config = dict(
    arch='jasper',
    model='CTC audio transcriber',
    dataset='Morse code for random letters and digits, with fading, noise and interfering tones',
    train_examples=26041,
    gain_aug_db=10,
    n_mels=80,
    hop_length=160,
    input='log_mel',
    spec_augment=False,
    win_length=512,
    tokenizer='word',
    vocab_size=40,
    norm='batchnorm',
    activation='prelu',
    depths=[3, 6, 6],
    kernel_size=7,
    stem='single',
    widths=[96, 144, 208],
    init='lecun_normal',
    residual_init='scaled_by_depth',
    optimizer='muon',
    muon_scale='original',
    lr=0.027,
    momentum=0.95,
    nesterov=True,
    orthogonalizer='newton_schulz_5',
    adamw_lr_other_params=0.0012,
    grad_clip=1.0,
    steps=11700,
    batch_size=128,
    epochs=57.5,
    lr_schedule='cosine',
    final_lr_fraction=0,
    warmup_steps=580,
    weight_decay=0.01,
    adamw_weight_decay_other_params=0.05,
)
Rows from block 7 of a small CTC audio transcriber, named by matrix and row number. Rows with one number belong to one channel. Each number is 128 + 24 x the weight over its row's rms, rounded and kept within 0 to 255. All counts start at 0. Numbers have three digits each.
After each channel's rows are labels from the 100 clips, of 14976, where the channel reaches its highest value: "strongest on" is what is common among them. Only what is clearly more common there than usual is listed. The data: Morse code for random letters and digits, with fading, noise and interfering tones.
# convs0: first width-7 conv (model.blocks.7.convs.0.weight, 144x144x7, each kernel summed), inputs 0-143
# convs1: second width-7 conv (model.blocks.7.convs.1.weight, 144x144x7, transposed, each kernel summed), outputs 0-143

convs0.63:105117095149118060110124112112148110136167098148123165106130117125138146116135127154118116118144171103119073107117118172197122116128113111095108111110125132123142136096120176155097142148142112167106124096195083117128133145121137108100129127116098115133137127144109122107165128137142167127103094111132114144101156116098142153157137123126140122139096152126177160133129154105106137141136119083138138142197134169113140135146131172107173
convs1.63:159105074141121105095107136137113152124105162126123104108101104140139146090108117135136099152118153130121122133120135116110164088076150113149150130155135160134148138129119119182157078144108145139091159117104128153141115130116163154181156115100122161145130105126105175121112142145150128157134147142124135128157135133164143057173099106076127105116151114129094129107082086142122170122143121152106130148114165144147099149121114132111179
strongest on: speed: medium

convs0.58:154097175117145143132098144123126140082118116151107120115135147115147103090130185138144136096123114108107154151138139156130142091120082160165104113134157171079102117142110119118126126107119118089172135136090155128109137118086187134109107150156175107126155141123134110112145118163141109106165149144143119138130151119117142127118143135144160100136141120140068100096084124137172136138134139164110119112131163142109122061145142133081154
convs1.58:121138139139112113092111104130149071138134133121117129137144134094118137107139146124131120119109114137176087118175136133092129124167103156129150107126075159132140086111113159140134136125123094128125136100074142152087133148150128134144067167085144121143106131136076108080146132128118122168131095115138113133114094113167131131111097114154110136123179092118061135102108102094099110150146121166111147063139153116114120119134110108129135
strongest on: speed: slow

convs0.107:108199141098127126122156122115103152146133122021142113174101105133136117106120108125153120158151132140111101166113116136176107149109150114085118140138124074114082108132138153132138142132108152159135118168116098123152129126128167097116127166155075122106123137142117097113127099117128111136117123120118083129133096102154090140134135121114161140095126111099161141127119124098129100178130118114104173120146124095127120136097147157112114
convs1.107:134091157119090128170131165163098111124137108138175160102126135151146068086131147115095121123134084158138164101117150137118099134146133084175126099152131129115089126135116133086103175123116107111133114104128132110111119118151129081130109121128187144104138141093114109087121125123149135166170102120139126158108111099115072140144170138168122116137122129118142122120122110165136097127140096104133147106088171108094145119114158094125112
strongest on: reverberation; speed: slow

convs0.10:108156150141132117109125151120106141127101135133135088151108158124142125118110143139064142127131115138147130179148112182095088096149149160099130118150161125165130128143142139144105143118093100083124136165145112134166126113132098122145127155117155139127133086141153099111125059168137098121155164176137120155116092129142167133107156135126161146168155112115113134147162153142155126161106121151115105102130205126136110122137169106116108
convs1.10:126085126126150103156130129128136123176142102095127157147116127140089154110121109140094110117124156127101136056096133107138119121115114095120074083129145137113128154123113121127111129114100145099142113092114105165124092146094122178115158128131141143102155178119129126143174151128153155103081181111106123128155132136119153124110121165093129110157111114108105180145117143132138142144078126117099144157107069136117173129172105125146123
strongest on: speed: medium; reverberation; the character "4"

convs0.101:096167119149150158195151129113115116128085126132125111128121089113097154101130157122137129143172102099155149117128119091141151169142116072178134158118097132105166147126107111117124124116122100147090129077134136145125107136132085090076106130128167103125118133121102092120093137128152127133125109097091077117129129109089095119118121122127143118134157136148144064108148121117134110146156134134144158147086092144123151147135075114110124
convs1.101:129116116104129131111127121147120156129098139161122137109115152118119172129089089082097142110150180104140125076142146150133108111144140164109172115137162116170143136102121064108118097121130089153137086136120123144120098136145107115120151122149137131132099098148187127150141156113132131139107163126191148099114128121112144079114093129142136123118109178098132160192160127113149151130116096122137131122138122111137151098102157151178105
strongest on: speed: fast; the character "f"

convs0.2:133151145130117128131193132124106113132119113089104107120121080129137121157154147147144093139131136102130076153134147085120132165108143110105145105125134082116170135115156138133133099138106116131152153120133103121137082132140143173153122144169064056124117141141125125152077117096086156142104099120139043126146139110150123153110161134114153097095108111140105148110112134107121142123141134136124105106093111130148080116129136129130161
convs1.2:110170160130141101163111134126122118114196137090177139139105164164122118148145135130150130136130098165080150133137111138093144205154186126134136135149148123121110154154127144141122154176135113117149097123185130126131120172127144113138144147160132084121127137145145147107111134141135154153148141109107114159154083166131117155128160138192153115101140133139146116103113145127126127125107116162111115099131140188121157142119155122162137
strongest on: reverberation

convs0.12:062146075155135135154090156114112095124141126093097133153088149134147116151100121119109111117126106130112085131116145101115117145141105090144125115104146159147138143127155166114093116108098091120142119152116146144125105123130111100162105144164145139082170135102141096125110138122127135105124058144113139147168111095147113116116094102121114105125103119146112151157130147070161126129133093176113166112102154122126119107125161163074108
convs1.12:143169119105137124117138120129099171125070108159107168138104116103118127106107139056144155149130171122169137151170149153160105108108100116107122196108125133089110139119089115122109126109155125161098138134134127148125170110090177122111150135147112101114137130120137115101094139153143153114114157132097103104139105070117121103134122127155150136150108145135123146112142128141126159145115158172097112136157161138126147081119116116185119
strongest on: speed: medium; reverberation

convs0.82:089092171110157155120142113125119130125130141104110139116157136133139103152112103105111121067119143128117100170134141118111124154151107182193095140117101137106054128104151120092095142163113121075107137125119129123113155143158129095111103163152111175133130148092141142171084149097123126094149133168095134107120153125163110133106134108137089114154161102118150108134124144143109120167137123123149118138155104096145122144160112145156116
convs1.82:186156074148123135154103154090101089137123123160133119052088118145135114127148106139096123154145123135105155141211151157137116128107097095121093113089119158150106169116130089105140091134123122088106132165161152129110102108137161175145090083120121119125153169105103103133141125113146145147160103111087100161102120086112128115140150112120158142132122120123116112126113158136137140115109158133118120105135121139133135116122120143125125
strongest on: reverberation

convs0.71:142098121190113155194097126111139143147092173137141145191151128131153142124141087156166148155086173111114113118141127133132166114134085104173114134125103096133123123160125148113100142172120141116133161119080125126109121110121131156126139124167127084127105163089131114117146174131119116116110107164108152141107103119115139101116152117131164100128099154164107125142123130090123132159132116136152102091125099133119121117105079101143165
convs1.71:099131070101112119155102101074163127094149130127147117102156116088144151119142167125167125151136114123149107129109123096083139101118166084147129112181112093111119152094151105126158137128122118133139149145105131139129133139080130136111152116141136090115156135152152090135175193153114099122123150093134154123127117132113156136113130119136126124123139163118123113152100109108101110157084082127131155172116088172172148151152135132139098
strongest on: speed: fast; the character "0"

convs0.20:165125098133112149102127165123166121130164117138161114109118134127138155137158154183172153097121150094144169128103154097117145142114157089149151186117131137099109092138129125117131136157165128141128120107106137120085171132123129107126101140127134129153109099098063137167135143144127121148151086184127131150163140111131093142090126119108086114168110114146087118132103103121174123122111155131141134162118126123087124124110077118163144
convs1.20:148129120117080124108211119147106133125078113095105160136167113079159187102116121139159145140146136086128143110152135103131153126157099125117164131119157103114137148162099137139158148139114098182129097111073100123133127137104152115122159105077135072118083124112118102138140117092130146135121133144120149140135155142084111099133110150117146111132127114155126096170098076123158124132129109126119131135107147133149121147125097148142149
strongest on: speed: fast; the character "j"; the character "e"; the character "1"

convs0.14:097106158110135127090110110092102122148138152097116115115127128126097087121178133113062114134087132101121113123152072137124084163143139140138121139141128089118102153105160093139114152130142099104086097145157151113116115152116103107142128143098173138147095155131139097137084113081119094113149100103112128151100130162062139106125193141144138150110115120136174117097131137125109104131148145139110110139134153107123135134123163140133165
convs1.14:158149120147112126140177105169161142105098151137106150161140158123142100161098130123098114123171134147149138129142165126092121154085105165143147134158086082163097152121139109160132099153108131110123155136126127137093138105105129184138110113121078114140155145109144117174122121175112106120083156137124152161136141136121104139158111111136156106187130155137132108157136153104128143104145074152125138112103136136148138085123180126123152
strongest on: speed: slow

convs0.126:102114116157153131107118126147115132142151157114112135137120158135136099125132146157106105102141110119119200135116115144132115159100125174158134128098106116120101131098120105106172079171131147109102164187176089151141124119091132157111110133156119098118074112130157099131144097154110159130136153125111124123104119137117114088124111097137160114074161097120103123137120137098126167121125172167131119121122203147128119109147164112143134
convs1.126:123128118145145101143128179109125116105135156156117116121131133128106142134083128116163173130127145124162153125112089147118134077145158113165105123175121169134170123172109129128142127160132114133097133130135142143160077106111153153105130120160217128123116149121133134110098169166160153119078147132145112149143131121124131148161107136125098167133120089178124159115097108099117141125153089126162158123117106142120121146176128097130090
strongest on: speed: slow; reverberation; the character "7"

convs0.4:104135123125128094126106137108083120126176127155119145094111144134119119149141117123122115116121143121095173170155096176137112157130154142139128076116112149145086110163118146133145123147125121130107127136152102137108157134129142103115141116141169140134091112177172114088156080135087179126145137163146157122114112138158161085144103146154091145116163108114102137163109175112180142135108129149076093120158149115178136127149134139127109
convs1.4:119172109090145097174121116146148115125103158086129107126185104120139131129136149121118129132164118102141096102145138111085132110132137115074098091106171124115128117130140111152121119128131120159122145101107104168131145140172170075123128124129122158125151176106086113136099139117179106150110106111101089112134117131166117169139148103101108140095126153124106131108111132158128112132140159135120176157152104120134079124127091075098097
strongest on: reverberation

convs0.18:144110101177128120083123106088112148139087117183095121134143123122143094143115114133130147136140156130165110090115137130103160131158120096110151159096121162125183149137121116142108138144139146129137132154069158112125087136152104168100132129097095121130107092092095110131134089110135078128104151126129156128153130115120112116114135122154096116161094125168117136127127139104166125121130207113162102109135121087122163086107159121139128
convs1.18:115123138095125099136123105113126151092098103115156161086132128068143143111158176141145114114120112139135135161128038116149113139122111115099120121128119134117093127142166097117116138088134107088110087140150143122095112140136105110122115112112148135126152119116141105123178138104125087118092107110085110121115135134142147150129116161096153134047126124116149141124068114153104115107094119159086134142127113170113097125150103122098116
strongest on: speed: fast

convs0.116:148099128138140127069126108142137131120108147083085129134101145155193129100104130109092148113093114134124101112137131091117113105101126071152134114130134129171081119112090128126119123108153077136083118118176085135117131178153147135174131147139103140111125135106128122148105117086112077122144121139166147156125104143139103161116126114146102065148132134123092109139121157137113148128149118123110063096098109116128131145129129141160121
convs1.116:148166158106109111092124135110162157081098118120121141136104120087131153146149144135158083116114152137092137158147141142100160170101144145170154125125139098146136124144125119127114132179135098115137115118117115115117137138120149158072176146152104083123131151124108103074138086099098101116116139118101138114170116106126097103144092109120135072131101161141114152132145136131154149121106110159096052143118146128149110163109155142145135
strongest on: speed: medium

convs0.31:076075151157174128130142127107146148126113140094114111142103144148129147116082139110193135155102128100141072102115093099096101117124077112104137162098111156116122122118130154120151118100148121142150140114143112136138151124180185101113156182111081153119102154092152117139115132199127127130131123112140113098123103108177156098126128103123098117141092118106131149125137116127114146132123166146133107091132130131122103124129115137100111
convs1.31:169135144139121147101191140140140131112154133133146137154157098158138107148104136149111118091154122109170133145155088122078151148102102143093142156129154087172158159125126137121151136141138110119150108147112136102150158081121167135124176148190101115120133090110133115074162111117122144124137155129141155110168107155094145114095098120167114100150117144127130145159148136117155142142126154182155116134138149123162135145110160166140143
strongest on: speed: fast

convs0.69:126110086133126154169081185111159110128083135099122088129116136109083159077126170085121133142131151111147131091137101116120123153134096140121120066121156140124097104128088068130115111154079103131137139119133136138092143149137129137107112140125133100145136158131121130115122085156133138139126115117109106134113134184159115139109108110121094082141087143168141133120119135129113152124128079149108141149149148138140162181141107140088111
convs1.69:121126115126156107072106129112110131156082110180165131101091173151111100174131149097146154164138102149144144158183167117136144152111131116091117128100113163142169177165108166130094114104105123148141132128144100102118145130114133160163134158105132111121133096107103157158135105091157119140159138096127158120149130113126100151164129150141146137154158146133152174135125109101160124119148123132122081108119084102110111126127118133172123
strongest on: speed: fast; the character "1"

convs0.70:170125125146117154122111126095152151134168131117088109108148139141168157135152097153123096082122145120107125151135129115129130132142139120147126107097151137122096137125113137158096134177114140127131104108141090140137118115151140130158115140106145174111131117089121090099154168112117100131138129124121128143125133098100126121135130085093144101087101128148096105139087137070205122122125131159084135083149199140092099096088124162140137
convs1.70:085089123135108116122114123129096113130111105107151097127087102122124091129119120084131148115096123150110129094154160119110119100124176108175132106148063145105098133135135089129082055162128128096136164137125125157094120143115146151154115108099140087088117140156077133103102159135129147106110137131076082141095124131138169109140155121147114127151150137128106113130127083117114134092109105130147145108112113152134153119133117133099169
strongest on: speed: slow; the character "2"

convs0.86:111093112156123098138139156131146122140146116099126147141107097118129115159143186088105135136105157108118115073114149159140133156117110122165086161107129137175144094118118140151145113148175118105086096126114129144127120165070134086163080138168096097110109115147157103138142117139106093156100149093159129150135162106124104087132121138128121096157099114147135151135153114127118115122146115136170151137168086107150125137143080132156128
convs1.86:169141120121116127151150168162111138174114077103152105141118136125133076143127123117096108151086145141122125151146088165108130109102160129127164104132139132138149130158088151131140139106108133133119135100108155141163173083113121139150163095173142133109154153101093140167135095137116148132182138126144159155092127140125110147141123147111074169199122107119115168133130124126114098107079145089120123139096162132119112116139108114131114
strongest on: reverberation; speed: fast